python train.py --translate=0.06 --num_classes=6 --norm_position="sandwich" --shampoo_beta=0.95 --decay_fraction=0.2
Rows from block 5 of a small image classifier, named by matrix and row number. Rows with one number within an expert belong to one neuron, the router's apart. Each number is 200 + 40 x the weight over its row's rms, rounded and kept within 0 to 999. All counts start at 0.
Before each expert's rows are labels from the 100 images, of 14848, where the router gives the expert most weight on average: "lies over" is the class under the peak. Only what is clearly more common there than usual is listed. The data: drawn branching plants. In brackets: how many of the 100, against the usual share in percent.
# router: router (model.blocks.5.mlp.router.weight, 8x384, trained with AdamW), inputs 128-255
# up: expert up (model.blocks.5.mlp.up, 8x192x384), inputs 128-255
# down: expert down (model.blocks.5.mlp.down, 8x384x192, transposed), outputs 128-255

# expert 6
lies over: ground (84 vs 21.2)
router.6,247,154,232,206,189,164,191,208,249,192,226,196,162,203,251,154,201,170,143,177,205,238,192,154,218,173,294,230,251,261,245,187,171,153,257,244,205,205,160,149,177,201,203,181,232,316,214,152,142,203,203,200,167,241,226,161,206,176,174,170,170,180,230,245,204,203,179,193,288,167,114,169,165,159,233,211,187,190,202,251,146,184,217,265,157,255,201,242,201,282,212,216,188,206,266,155,209,196,244,300,227,249,175,168,128,221,203,244,243,159,255,197,150,152,195,167,218,241,233,190,163,264,258,209,187,165,236,247
up.8,254,244,199,196,228,156,202,203,164,219,169,190,206,187,244,179,137,162,277,214,225,201,245,212,197,177,227,200,207,200,225,236,225,232,263,232,150,107,202,209,215,194,137,178,220,168,222,204,177,190,154,214,183,84,210,240,212,222,181,202,214,130,198,223,240,181,190,243,251,208,131,216,226,172,203,203,214,195,134,188,243,242,228,355,219,226,156,151,123,240,196,187,205,156,228,218,179,213,316,145,233,163,223,178,266,183,136,233,195,192,174,212,176,211,193,201,201,194,184,250,171,133,230,133,315,161,258,159
down.8,261,271,244,247,240,239,119,198,174,164,192,195,226,197,230,248,225,210,229,210,238,235,197,213,127,236,159,290,293,184,186,251,208,156,165,204,185,223,160,261,204,157,220,267,185,164,149,218,225,155,220,191,186,199,246,227,170,186,127,270,242,252,144,228,230,192,161,177,129,185,192,267,144,294,180,228,212,148,211,189,200,211,144,133,206,156,332,130,236,201,193,203,253,145,216,224,207,240,140,255,182,188,216,214,210,242,316,187,263,241,209,156,149,178,229,252,193,206,177,210,166,91,252,233,218,234,216,241
up.9,179,182,200,217,170,279,233,274,230,206,186,195,268,168,203,209,224,203,198,208,173,213,255,239,211,184,254,182,149,178,255,152,183,242,125,290,245,140,167,206,227,216,244,206,170,280,157,124,214,186,225,215,217,180,163,161,222,221,159,187,70,257,189,198,142,247,173,227,181,198,163,152,148,194,268,189,156,166,280,188,199,178,210,167,212,200,232,221,101,243,217,263,196,170,199,172,135,204,224,189,208,151,219,162,145,221,253,148,231,220,226,145,207,196,184,159,124,227,180,210,218,219,182,250,181,168,156,223
down.9,158,207,136,229,216,207,156,176,226,236,203,244,182,278,176,168,173,239,163,180,185,174,266,183,231,112,188,201,214,191,244,204,180,154,166,146,194,136,249,151,171,259,122,170,223,208,281,164,164,191,295,245,166,243,217,196,179,149,286,150,195,115,228,123,201,234,269,143,254,156,224,226,268,165,210,214,268,295,131,263,161,135,279,126,210,157,167,138,202,165,269,165,178,253,259,159,200,207,241,209,164,221,218,185,170,223,244,283,203,152,193,242,210,248,157,245,174,163,213,246,189,241,192,167,218,232,238,254
up.10,99,194,168,130,197,198,232,228,175,241,161,217,194,180,165,163,202,183,268,242,253,234,200,176,153,266,228,156,178,146,278,199,226,194,256,173,181,131,237,212,254,258,177,154,167,242,251,266,274,248,162,265,234,150,98,186,187,260,225,240,264,197,193,236,223,169,198,233,226,202,147,156,214,189,142,220,164,222,183,188,132,172,195,163,218,218,253,239,230,177,124,255,256,262,248,167,203,183,185,196,196,210,253,235,175,164,139,240,164,152,216,162,252,187,193,214,184,254,233,232,141,182,139,248,124,271,165,131
down.10,218,214,232,128,229,257,149,193,161,156,230,154,246,145,243,261,223,189,227,147,234,182,155,226,157,178,218,189,175,127,191,216,192,199,216,187,214,193,219,214,239,151,191,177,255,129,196,216,115,147,199,193,239,213,174,246,232,252,159,259,220,264,135,187,215,209,186,158,185,212,206,158,220,147,205,244,242,171,206,199,280,240,215,133,179,143,149,210,228,218,269,246,186,171,184,198,217,232,128,167,231,211,202,175,257,233,152,182,247,210,201,215,144,243,191,163,211,203,252,164,194,193,221,203,184,259,237,161
up.11,209,196,250,226,247,222,170,145,165,231,182,194,255,214,167,179,171,117,215,238,214,167,167,240,190,225,155,221,242,191,161,208,221,130,214,212,213,209,182,228,246,242,184,228,226,143,191,243,193,276,127,198,168,135,168,293,153,134,208,216,312,140,156,221,188,226,210,224,229,159,200,143,224,253,236,216,245,169,230,304,166,163,243,242,170,131,189,164,189,190,252,190,228,186,241,135,204,232,180,211,188,227,175,234,220,262,195,166,192,124,200,213,210,206,136,194,114,144,231,219,185,218,154,193,188,177,245,203
down.11,239,127,137,249,159,235,232,251,197,192,176,210,213,153,201,189,209,215,223,191,230,212,273,86,256,249,166,199,123,172,205,225,174,229,201,219,171,252,270,188,218,252,179,175,177,210,214,171,275,182,301,205,169,213,206,226,220,252,223,190,212,213,230,186,121,204,163,147,268,182,204,202,256,167,200,160,152,240,189,168,176,201,140,224,155,182,238,139,254,192,224,134,242,245,181,215,178,240,165,212,152,225,188,239,261,220,141,213,113,134,161,246,232,255,151,187,242,188,192,151,179,221,190,183,128,209,106,197
up.12,149,138,203,154,178,163,207,211,202,235,163,168,219,236,183,217,215,174,247,197,195,171,217,219,138,154,222,170,188,254,281,152,182,261,125,219,164,182,197,223,186,175,168,214,175,190,184,224,304,173,202,203,112,286,149,218,214,209,194,185,174,255,191,230,190,219,189,188,267,175,221,173,153,135,250,172,276,169,192,225,235,240,269,249,186,219,237,143,281,258,188,149,204,247,186,280,248,155,170,179,213,205,229,245,195,211,113,283,206,185,140,265,286,146,253,221,197,168,250,164,112,140,168,193,158,225,217,185
down.12,158,206,212,180,206,153,210,203,227,225,212,207,178,247,231,192,203,202,194,216,228,262,227,124,184,233,196,228,207,225,205,203,294,248,180,194,190,212,265,197,237,210,178,209,229,220,200,160,241,227,154,189,191,157,193,271,139,179,257,200,221,178,189,230,264,138,186,243,218,139,216,221,175,189,158,187,172,176,187,224,220,145,169,121,166,174,225,205,216,166,264,182,261,207,216,131,210,206,109,243,212,230,191,162,207,248,256,181,244,219,262,185,207,211,245,256,139,178,168,227,188,117,182,230,271,192,239,128
up.13,282,249,184,216,215,125,154,199,203,239,231,214,178,165,138,192,201,192,234,184,219,275,123,220,207,196,220,153,232,187,182,172,147,183,274,238,248,190,192,219,189,203,185,208,172,176,247,201,161,132,185,169,218,220,184,202,194,194,179,178,271,125,182,137,228,148,173,212,216,197,144,289,179,178,206,155,205,202,155,210,183,101,244,134,225,204,191,219,167,226,163,202,192,309,189,153,197,218,207,155,199,217,221,128,137,187,221,137,271,202,215,173,218,192,234,191,207,193,166,190,268,235,191,210,189,196,247,160
down.13,189,183,166,240,183,322,144,219,118,223,220,203,290,192,241,170,207,186,223,217,250,177,184,213,157,191,179,202,241,205,174,156,179,199,194,155,193,250,245,255,186,147,152,140,251,179,216,267,179,249,213,257,178,239,263,207,226,219,163,202,183,243,153,209,128,129,163,189,175,253,218,155,196,227,138,195,222,231,230,185,197,225,138,194,233,180,236,231,220,207,279,217,199,125,261,250,222,222,126,201,100,240,224,160,169,225,248,187,220,204,136,229,195,252,154,241,168,193,249,141,188,190,230,212,191,204,248,238
up.14,213,225,201,220,205,174,185,222,229,244,99,244,193,146,198,244,226,210,218,144,246,255,213,242,282,150,240,224,148,218,180,178,184,268,235,193,156,96,170,169,99,213,230,267,161,208,193,254,179,186,192,260,236,180,166,211,223,226,219,153,208,183,224,249,217,185,162,151,166,152,180,173,159,174,220,229,202,150,194,213,193,255,280,258,135,241,163,172,242,273,300,176,213,260,227,189,168,209,266,160,241,240,187,230,237,265,138,221,166,175,205,117,149,220,229,208,119,205,180,263,235,165,196,175,181,162,188,137
down.14,192,176,162,200,215,271,145,192,207,237,244,270,193,125,256,186,200,108,226,121,232,112,246,189,195,239,205,275,210,302,247,240,182,150,149,147,180,290,158,218,170,84,211,201,175,215,90,113,203,200,251,273,124,231,234,157,179,141,154,222,204,216,155,175,192,241,199,189,251,240,192,168,171,233,238,206,262,208,193,189,198,208,181,156,219,166,240,201,174,173,170,264,235,187,185,154,160,211,136,174,218,203,268,171,212,138,299,246,241,113,146,168,257,185,210,200,238,256,181,196,203,215,208,219,198,247,183,296
up.15,197,207,182,178,156,177,162,196,227,194,246,225,214,210,213,208,260,172,196,145,217,194,241,216,231,152,273,113,172,276,234,200,180,177,224,163,150,231,233,196,217,161,228,212,204,229,251,175,168,186,147,182,158,185,249,189,236,141,244,204,188,204,213,233,159,215,222,187,209,224,190,180,205,181,231,190,250,153,167,144,226,137,257,113,209,233,258,220,221,178,243,241,159,252,166,239,160,201,121,198,214,138,246,184,276,158,216,348,180,254,199,215,170,213,202,143,215,238,177,179,253,177,233,216,186,195,163,216
down.15,215,246,227,116,236,179,184,235,101,231,177,202,203,189,184,214,194,185,184,189,203,159,223,207,234,242,228,238,205,245,256,157,153,169,209,198,245,232,276,217,151,210,181,223,211,190,177,125,195,165,256,250,209,249,160,170,223,141,227,213,151,175,247,152,151,211,151,142,241,193,171,222,214,280,339,200,236,189,164,206,181,183,116,170,182,241,197,148,235,212,122,164,208,277,203,167,272,182,179,189,191,253,211,237,143,229,209,267,197,169,215,213,231,217,204,228,143,142,182,92,96,204,176,192,235,198,133,303

# expert 0
lies over: foliage (47 vs 6.1)
router.0,147,181,135,144,230,180,104,213,189,156,161,165,131,199,281,239,199,236,182,191,219,237,216,159,189,160,238,239,241,130,231,157,246,229,152,233,146,250,160,218,170,208,248,154,304,172,216,244,257,174,249,220,245,217,177,151,146,255,200,178,175,279,196,208,250,245,142,138,182,134,213,197,212,194,237,228,235,218,177,160,160,219,170,149,169,189,168,251,171,237,154,218,187,254,231,273,215,193,188,216,258,229,140,257,193,191,205,134,237,211,237,188,119,200,180,248,202,237,142,189,219,202,183,219,152,223,183,188
up.8,242,221,227,159,188,253,168,149,178,191,202,158,145,192,238,192,184,205,229,166,171,207,229,254,196,205,180,208,238,157,181,226,259,205,196,129,275,226,179,207,62,207,256,245,225,165,179,308,257,267,136,178,244,186,158,210,241,89,185,144,185,99,183,182,146,117,154,141,237,196,208,192,246,199,176,270,215,204,205,234,122,242,208,152,194,204,233,195,124,189,195,207,184,182,232,160,161,178,230,179,312,174,192,253,217,300,142,245,128,253,173,196,156,240,136,186,180,272,204,247,172,161,260,221,203,163,230,95
down.8,191,188,183,304,173,220,184,169,193,146,142,172,171,157,246,166,176,168,155,148,239,136,205,217,236,241,210,158,164,200,152,206,210,207,146,192,192,149,272,170,162,220,239,179,179,193,158,230,237,175,130,185,150,287,224,213,136,246,205,157,155,326,185,253,234,219,126,211,152,210,185,64,197,175,207,192,197,264,272,274,202,205,261,222,164,189,177,216,201,192,157,169,164,185,195,151,162,256,234,218,140,216,197,186,141,173,254,188,199,259,199,187,245,134,217,167,174,168,245,198,239,208,175,213,191,145,196,274
up.9,252,243,212,242,263,137,180,222,197,207,168,207,196,243,183,234,251,217,206,218,202,161,142,235,218,130,225,224,180,184,162,228,139,194,260,255,207,219,269,196,235,236,183,208,195,170,227,225,137,179,207,171,188,167,249,205,214,167,208,226,213,156,215,182,206,217,190,295,226,114,160,155,135,178,175,132,188,180,230,164,186,187,244,265,178,209,249,157,235,197,238,209,288,171,212,242,259,234,273,222,164,238,198,217,201,245,167,222,247,186,145,245,177,257,192,234,136,218,141,243,184,148,185,258,217,192,244,162
down.9,171,194,185,157,132,206,200,173,190,179,251,135,249,162,194,133,278,184,161,152,194,138,148,188,210,224,195,188,205,196,232,217,219,163,251,150,274,174,153,219,206,216,176,194,206,189,146,170,203,251,186,219,222,167,188,163,202,243,171,165,195,203,226,135,231,255,216,176,240,233,276,170,219,180,183,320,221,227,163,270,186,142,161,236,158,241,198,216,226,228,259,210,151,204,233,206,201,177,232,224,282,216,206,147,152,268,221,261,146,200,234,262,171,172,205,193,209,214,205,172,261,260,203,223,190,171,176,139
up.10,218,182,245,288,155,211,247,187,218,258,253,195,179,186,147,185,187,236,218,199,218,155,158,234,211,192,205,205,184,180,243,218,252,184,206,181,294,184,152,261,181,109,251,230,175,172,202,161,142,240,176,217,211,162,196,243,213,147,174,207,189,255,163,169,221,198,251,184,241,223,183,163,161,206,125,209,158,196,154,260,292,156,217,162,191,175,172,196,209,176,231,175,164,261,176,243,205,245,196,156,181,154,231,183,168,214,207,321,197,172,239,167,239,148,190,126,203,210,213,176,253,166,150,200,218,271,174,217
down.10,117,175,182,134,213,293,177,196,223,196,197,196,227,198,231,163,194,197,276,175,223,197,197,220,174,182,158,166,255,172,209,156,184,186,164,134,243,274,236,162,245,284,212,242,156,195,238,234,164,161,215,218,175,210,276,129,162,237,211,241,230,185,140,199,181,186,191,166,159,126,150,219,180,165,334,126,147,215,157,156,239,231,187,280,158,202,219,208,209,146,225,272,202,179,229,208,224,220,253,193,202,241,158,282,188,220,169,213,99,192,187,135,243,177,251,200,358,260,202,216,196,201,176,219,159,222,309,176
up.11,198,182,270,265,165,99,231,186,150,237,254,162,155,120,153,172,131,211,192,163,168,149,240,163,142,206,186,228,135,120,192,243,204,197,197,158,238,203,185,239,242,153,243,204,184,227,246,252,191,218,241,181,265,203,117,191,223,179,226,160,222,243,185,200,269,234,249,230,186,219,214,230,238,182,180,209,181,152,163,176,166,222,191,255,73,200,160,154,171,205,151,218,152,268,204,204,208,217,193,117,179,224,211,208,215,212,146,279,157,223,259,157,166,211,196,180,206,222,234,254,201,201,138,208,184,240,161,215
down.11,198,213,141,179,234,240,203,177,154,184,140,199,216,227,234,238,179,245,288,148,275,240,169,202,218,176,122,249,224,199,225,198,213,241,171,226,204,236,178,206,225,214,249,222,148,210,144,190,216,165,146,214,205,185,252,185,188,204,211,257,252,266,192,191,149,171,207,115,195,175,202,209,177,223,172,167,209,237,243,144,173,195,184,180,195,204,203,176,215,228,177,156,234,221,167,269,208,209,207,171,194,181,224,207,230,207,294,132,238,255,179,203,179,225,211,223,216,160,178,151,178,127,214,207,231,218,174,199
up.12,161,122,239,261,266,147,132,168,211,180,156,135,210,249,171,188,199,258,231,205,170,178,249,175,180,191,150,155,201,179,191,136,249,171,196,179,142,247,232,261,231,159,258,142,210,233,196,225,239,201,218,214,99,152,196,185,157,158,229,172,210,228,206,226,245,207,272,251,156,218,214,235,229,169,152,201,184,195,190,155,193,233,213,184,169,172,254,156,145,157,188,186,217,215,263,262,123,153,222,189,141,175,208,221,191,220,199,218,200,175,219,187,187,232,234,186,208,177,268,225,176,180,146,224,192,172,220,214
down.12,194,238,224,185,164,212,275,224,277,188,165,231,239,148,221,189,201,132,192,233,155,203,176,224,201,226,177,253,168,170,211,180,196,158,247,238,174,225,208,185,234,167,203,240,202,191,258,191,150,138,177,146,244,241,164,224,224,194,174,235,209,260,206,234,157,240,172,176,242,177,215,209,214,254,167,223,215,178,176,230,163,248,198,216,160,162,162,152,209,238,210,226,154,176,222,212,220,254,235,147,251,148,208,243,172,200,196,200,192,206,169,216,242,203,159,202,200,215,211,161,239,160,172,223,91,163,149,189
up.13,219,158,177,229,195,202,229,220,158,163,235,173,173,174,245,164,188,231,188,148,180,214,167,232,151,202,269,191,187,157,237,159,281,196,233,239,189,178,227,159,236,155,198,213,144,186,110,187,241,139,154,184,219,285,151,172,211,219,275,225,181,217,148,270,174,205,120,178,190,190,233,180,210,264,195,154,247,174,139,175,157,128,194,279,279,109,238,226,224,136,189,155,234,212,227,187,175,231,230,139,168,222,230,182,197,179,117,227,230,187,196,249,156,188,259,263,274,217,259,221,204,212,178,197,233,206,182,143
down.13,158,191,222,258,210,207,186,167,214,144,130,209,226,279,179,171,195,154,255,216,216,227,229,158,192,253,187,197,146,129,213,252,270,195,248,165,235,226,208,220,128,168,174,228,167,165,213,269,134,246,206,213,225,226,201,194,201,228,202,134,182,281,168,257,183,148,108,227,194,178,207,161,191,190,234,226,155,191,191,230,186,234,182,289,206,234,187,179,233,155,261,229,177,161,189,292,134,203,162,203,219,158,248,177,186,186,178,242,203,200,282,235,194,177,196,191,210,171,217,287,206,167,204,162,117,208,228,268
up.14,254,173,255,179,207,129,223,198,168,155,104,207,177,225,121,209,91,161,228,239,200,122,173,231,207,183,170,162,187,213,167,205,115,193,205,202,242,211,148,189,231,233,151,175,160,174,129,250,169,226,169,202,181,179,167,232,127,147,193,206,250,225,285,257,192,161,232,287,199,161,258,155,206,187,218,199,259,254,231,137,238,227,203,306,255,236,223,232,174,188,213,239,238,211,227,170,193,180,115,148,235,178,182,217,209,173,154,272,95,253,170,165,187,175,194,188,239,187,147,187,142,231,293,207,134,178,257,235
down.14,192,216,173,174,212,253,245,217,191,164,178,204,179,138,154,250,256,193,277,109,285,265,236,163,125,161,139,220,201,199,226,250,253,157,123,223,177,173,154,239,215,213,176,173,197,125,234,166,243,262,130,214,223,219,201,208,145,179,223,208,218,185,184,164,208,173,214,220,132,185,248,200,174,201,170,184,151,207,191,244,204,265,100,209,177,236,189,200,239,211,200,239,174,114,141,298,258,136,168,273,144,192,199,196,230,313,202,215,216,215,222,150,254,180,239,135,224,193,215,167,194,201,136,202,214,190,178,135
up.15,165,163,201,220,170,196,251,145,263,192,201,255,209,154,142,230,232,148,199,195,203,169,181,177,254,199,204,187,143,238,164,185,204,206,184,203,205,187,164,144,197,165,166,251,242,297,230,186,203,204,186,206,271,210,214,230,244,170,227,170,154,258,204,196,164,214,231,202,159,237,144,127,160,183,229,239,118,247,275,172,187,221,175,302,208,167,235,189,187,295,140,202,235,245,247,203,159,140,232,208,233,145,205,252,183,215,264,197,258,302,248,208,208,224,198,244,219,214,238,167,158,154,160,184,213,190,186,232
down.15,157,258,242,152,220,164,161,148,185,198,252,211,200,234,191,265,198,222,122,165,211,226,259,204,192,176,159,199,187,279,194,266,191,138,196,219,201,211,203,156,213,181,220,198,158,190,204,252,206,138,240,206,222,222,185,211,295,191,215,194,196,168,246,209,226,232,165,157,259,207,213,223,210,221,155,217,245,213,212,222,181,118,215,104,230,232,187,165,278,157,185,221,223,227,161,207,121,172,245,161,225,253,206,239,311,223,85,186,120,206,176,179,148,193,215,232,270,141,126,215,183,161,177,224,75,190,125,222

# expert 3
lies over: ground (87 vs 21.2)
router.3,237,210,169,228,192,160,186,218,230,213,227,229,206,153,158,198,253,235,184,135,212,270,99,245,175,145,292,174,173,292,169,147,189,166,291,189,245,163,225,158,194,177,227,161,234,271,269,147,186,208,228,177,181,167,238,198,201,143,141,240,238,135,186,101,247,199,238,211,221,208,163,196,180,203,191,240,126,167,169,206,197,179,126,196,165,175,181,175,204,197,225,243,204,196,216,157,245,202,276,199,177,271,236,176,145,166,241,260,241,155,279,160,195,200,224,194,150,227,185,168,241,225,244,203,203,243,168,160
up.8,165,180,213,139,230,246,257,132,171,230,205,182,190,209,244,200,215,163,185,158,175,171,179,160,243,244,178,253,198,148,277,191,161,226,173,246,149,194,124,214,192,158,238,181,208,203,163,222,184,203,245,192,206,182,96,269,250,168,133,262,134,249,212,222,220,236,202,219,217,233,175,258,235,139,183,201,206,208,243,197,253,204,211,194,200,241,207,215,286,253,190,142,207,230,147,224,219,217,160,187,246,181,216,181,185,236,184,205,177,252,228,273,248,191,170,230,149,172,231,217,151,138,185,162,213,230,247,204
down.8,200,223,170,124,241,280,227,242,185,178,130,257,208,210,177,165,194,233,233,229,239,159,197,200,165,222,258,193,218,224,200,124,165,191,183,231,160,192,195,265,218,232,235,197,211,182,223,177,264,188,148,179,168,141,164,233,221,199,175,232,151,195,192,204,227,287,248,182,193,210,237,183,207,183,124,177,198,209,180,211,144,235,149,135,246,251,202,167,141,244,205,145,181,173,219,170,196,185,143,205,253,213,180,279,156,280,217,179,175,224,293,180,249,216,171,182,186,234,222,203,249,240,224,131,229,124,222,185
up.9,125,182,213,199,246,195,199,231,314,112,203,192,234,229,162,155,204,200,163,198,237,248,197,198,219,168,187,204,240,191,184,201,152,178,239,189,250,208,239,205,285,123,189,199,211,243,204,211,195,239,201,201,221,254,160,185,205,194,223,215,234,205,153,222,261,270,198,163,180,222,207,248,218,184,178,136,189,120,122,172,198,266,182,212,196,153,166,211,163,217,168,225,171,231,205,163,197,140,239,238,207,150,204,169,158,215,83,286,165,215,151,154,254,161,136,184,231,179,213,226,159,157,192,158,177,201,274,237
down.9,79,225,183,169,244,148,183,220,225,216,235,228,237,219,248,212,167,161,176,146,239,131,195,206,173,229,209,189,264,244,249,226,229,251,187,226,225,186,221,139,252,184,133,219,193,171,207,213,173,123,212,216,256,212,270,209,184,232,285,178,217,213,196,194,200,191,192,199,239,175,149,210,199,122,168,172,190,207,195,273,169,143,199,256,193,255,200,236,180,213,243,244,156,179,199,256,234,176,209,149,229,204,195,226,263,208,204,176,140,257,238,229,177,190,177,237,212,200,200,183,185,145,207,172,130,200,173,102
up.10,202,161,160,141,257,256,206,226,269,258,210,154,225,208,142,215,215,232,196,179,184,267,241,235,183,184,223,126,216,204,242,209,202,211,230,192,205,164,283,237,259,253,225,128,150,195,254,148,233,204,219,183,184,190,198,189,148,225,193,208,218,166,184,209,203,189,232,256,259,239,186,196,213,185,195,195,196,243,153,213,196,206,269,193,222,150,258,192,141,149,205,220,145,228,170,153,202,219,222,154,189,174,249,182,241,260,161,222,169,173,324,259,196,189,257,187,178,202,173,138,236,194,173,219,243,236,158,169
down.10,239,171,235,258,177,191,187,184,157,169,239,219,226,182,219,269,229,258,251,256,195,206,192,186,169,256,186,227,259,223,194,143,163,186,220,183,173,250,109,130,158,146,184,182,195,166,161,240,176,234,227,196,230,219,235,245,218,258,197,210,229,186,192,221,196,207,254,177,182,210,219,171,228,264,188,262,233,185,191,233,254,185,179,155,166,240,255,281,243,206,123,216,193,187,127,237,213,246,229,251,234,215,185,220,135,152,215,199,184,152,163,156,200,201,208,180,185,213,241,106,176,189,225,211,196,186,128,304
up.11,269,161,166,193,205,222,158,291,282,264,169,234,80,159,158,157,174,206,147,193,206,285,268,181,154,254,227,134,229,281,249,234,214,207,198,248,151,114,194,233,154,219,146,212,223,255,192,268,232,197,210,246,185,197,234,104,212,195,248,218,164,220,252,194,220,215,288,221,173,197,210,190,210,172,200,177,179,150,166,213,201,234,166,252,215,178,234,217,212,231,171,180,316,133,114,206,179,232,157,229,209,126,228,221,244,190,207,264,223,169,191,237,182,257,253,172,177,213,170,181,222,170,188,176,207,204,166,97
down.11,171,222,213,230,210,215,129,229,176,264,201,188,164,193,230,213,145,184,275,112,233,247,228,184,228,227,220,207,217,196,231,181,220,158,213,206,111,200,159,158,254,171,218,252,156,171,221,228,158,170,211,202,207,190,174,104,225,170,206,182,253,259,146,181,163,278,236,171,238,234,241,211,255,117,126,185,253,182,101,240,200,234,236,164,205,222,211,105,255,176,82,211,187,165,164,201,220,122,263,146,160,237,256,205,201,298,208,230,289,201,146,131,151,198,213,206,210,170,165,238,121,190,138,155,183,176,107,198
up.12,189,150,200,208,163,279,183,179,191,204,169,220,216,230,230,186,151,188,165,165,230,175,162,156,178,172,194,163,195,175,176,212,202,255,160,123,148,259,256,161,182,214,195,241,232,180,257,214,210,166,223,267,214,113,203,202,176,210,198,202,200,249,188,183,147,285,231,145,122,189,165,144,237,170,155,200,180,209,225,147,195,197,175,154,196,92,145,253,303,178,222,209,189,216,231,275,269,268,240,264,211,168,247,159,219,187,251,142,198,145,169,183,196,243,188,263,180,205,263,177,205,206,235,249,198,203,150,182
down.12,224,208,212,265,239,145,149,272,144,227,239,219,210,220,194,216,239,181,215,227,169,218,201,234,180,168,271,269,142,203,216,213,262,179,237,211,249,189,153,198,131,190,204,235,194,140,137,145,181,142,221,160,160,228,224,146,255,159,168,187,242,154,211,256,206,106,267,239,215,255,216,192,194,199,193,163,154,156,193,173,210,163,196,212,214,228,182,125,187,234,231,241,201,191,270,220,178,184,258,203,218,165,170,241,172,215,230,178,219,171,258,224,196,225,195,207,243,177,227,309,185,219,226,189,264,157,196,186
up.13,192,255,226,276,190,233,143,217,210,229,210,209,174,280,220,146,144,240,247,262,245,160,217,190,304,171,261,160,175,225,191,200,187,195,216,105,163,203,284,240,203,207,298,171,241,221,226,227,150,179,177,192,209,159,166,174,244,191,181,187,207,215,175,172,96,160,182,233,210,167,202,178,181,137,186,237,150,221,236,203,284,202,187,229,233,154,190,208,144,233,189,194,127,200,170,213,158,227,205,266,157,178,221,226,212,203,118,218,229,216,214,253,118,183,102,194,147,210,154,259,135,172,234,168,198,220,204,218
down.13,227,246,255,199,182,94,225,159,195,262,173,211,281,259,228,171,198,160,175,186,223,184,152,178,234,258,206,211,179,227,192,257,216,257,174,161,123,140,233,180,260,109,212,198,255,189,221,88,187,201,213,182,153,208,171,200,208,214,252,181,181,207,202,134,209,188,162,217,174,165,207,153,258,200,248,152,209,196,277,235,218,152,257,277,207,239,257,236,236,144,177,206,251,219,245,171,191,119,158,185,227,153,226,273,216,166,263,125,220,178,257,139,261,180,228,153,210,227,168,168,290,152,248,240,199,256,222,248
up.14,206,214,198,201,229,144,152,236,193,220,144,212,184,222,173,259,210,230,236,163,146,212,215,192,224,179,234,238,189,126,195,157,214,166,151,159,227,177,148,174,183,245,175,164,161,161,197,210,185,211,188,175,273,271,168,208,168,205,218,176,305,189,225,247,261,204,170,236,200,174,174,185,188,221,201,195,154,115,266,204,196,199,261,182,241,257,227,204,180,241,218,144,272,175,212,212,173,239,235,198,238,167,202,171,218,228,235,113,222,166,194,205,181,252,117,191,197,175,218,221,162,293,205,173,154,175,247,229
down.14,174,177,203,117,144,144,199,207,233,176,242,195,223,134,207,128,201,229,271,204,178,149,157,224,197,188,200,218,267,254,185,197,169,298,181,220,231,184,202,204,260,216,151,193,240,187,151,201,253,298,175,226,194,170,227,225,169,213,157,270,190,233,181,211,165,144,248,224,230,128,221,187,203,199,225,184,179,190,212,192,237,184,195,204,142,210,172,199,171,205,196,205,130,261,179,285,183,217,177,198,169,176,220,156,188,154,172,328,255,204,132,245,264,179,220,198,172,202,177,211,219,164,178,195,203,210,164,202
up.15,193,168,155,96,202,201,281,174,160,186,216,211,108,209,171,209,234,218,171,149,231,145,265,143,129,234,163,97,202,255,205,260,236,186,294,218,143,242,167,213,185,247,164,292,142,252,201,238,243,226,217,210,239,209,147,185,197,166,217,199,149,200,225,246,242,204,180,203,206,241,219,215,191,176,177,144,180,201,205,177,208,181,174,108,226,183,194,169,214,201,195,161,219,202,205,270,171,207,186,242,195,180,183,175,238,197,130,184,140,184,204,163,242,204,226,249,193,229,252,248,181,193,210,226,237,201,183,207
down.15,207,173,207,236,222,188,190,141,262,213,223,141,68,187,196,195,165,222,255,191,204,240,212,133,173,210,168,153,218,161,211,218,142,132,233,180,156,221,292,219,177,142,250,257,180,187,146,192,170,226,228,236,134,166,232,164,214,207,222,228,112,203,217,225,226,265,176,228,158,220,173,134,197,226,162,238,194,187,290,156,260,140,255,234,190,143,252,202,133,157,196,155,228,176,198,241,214,189,142,212,199,247,224,203,215,199,212,247,210,160,183,203,200,140,228,132,131,173,268,237,155,203,202,248,122,206,293,287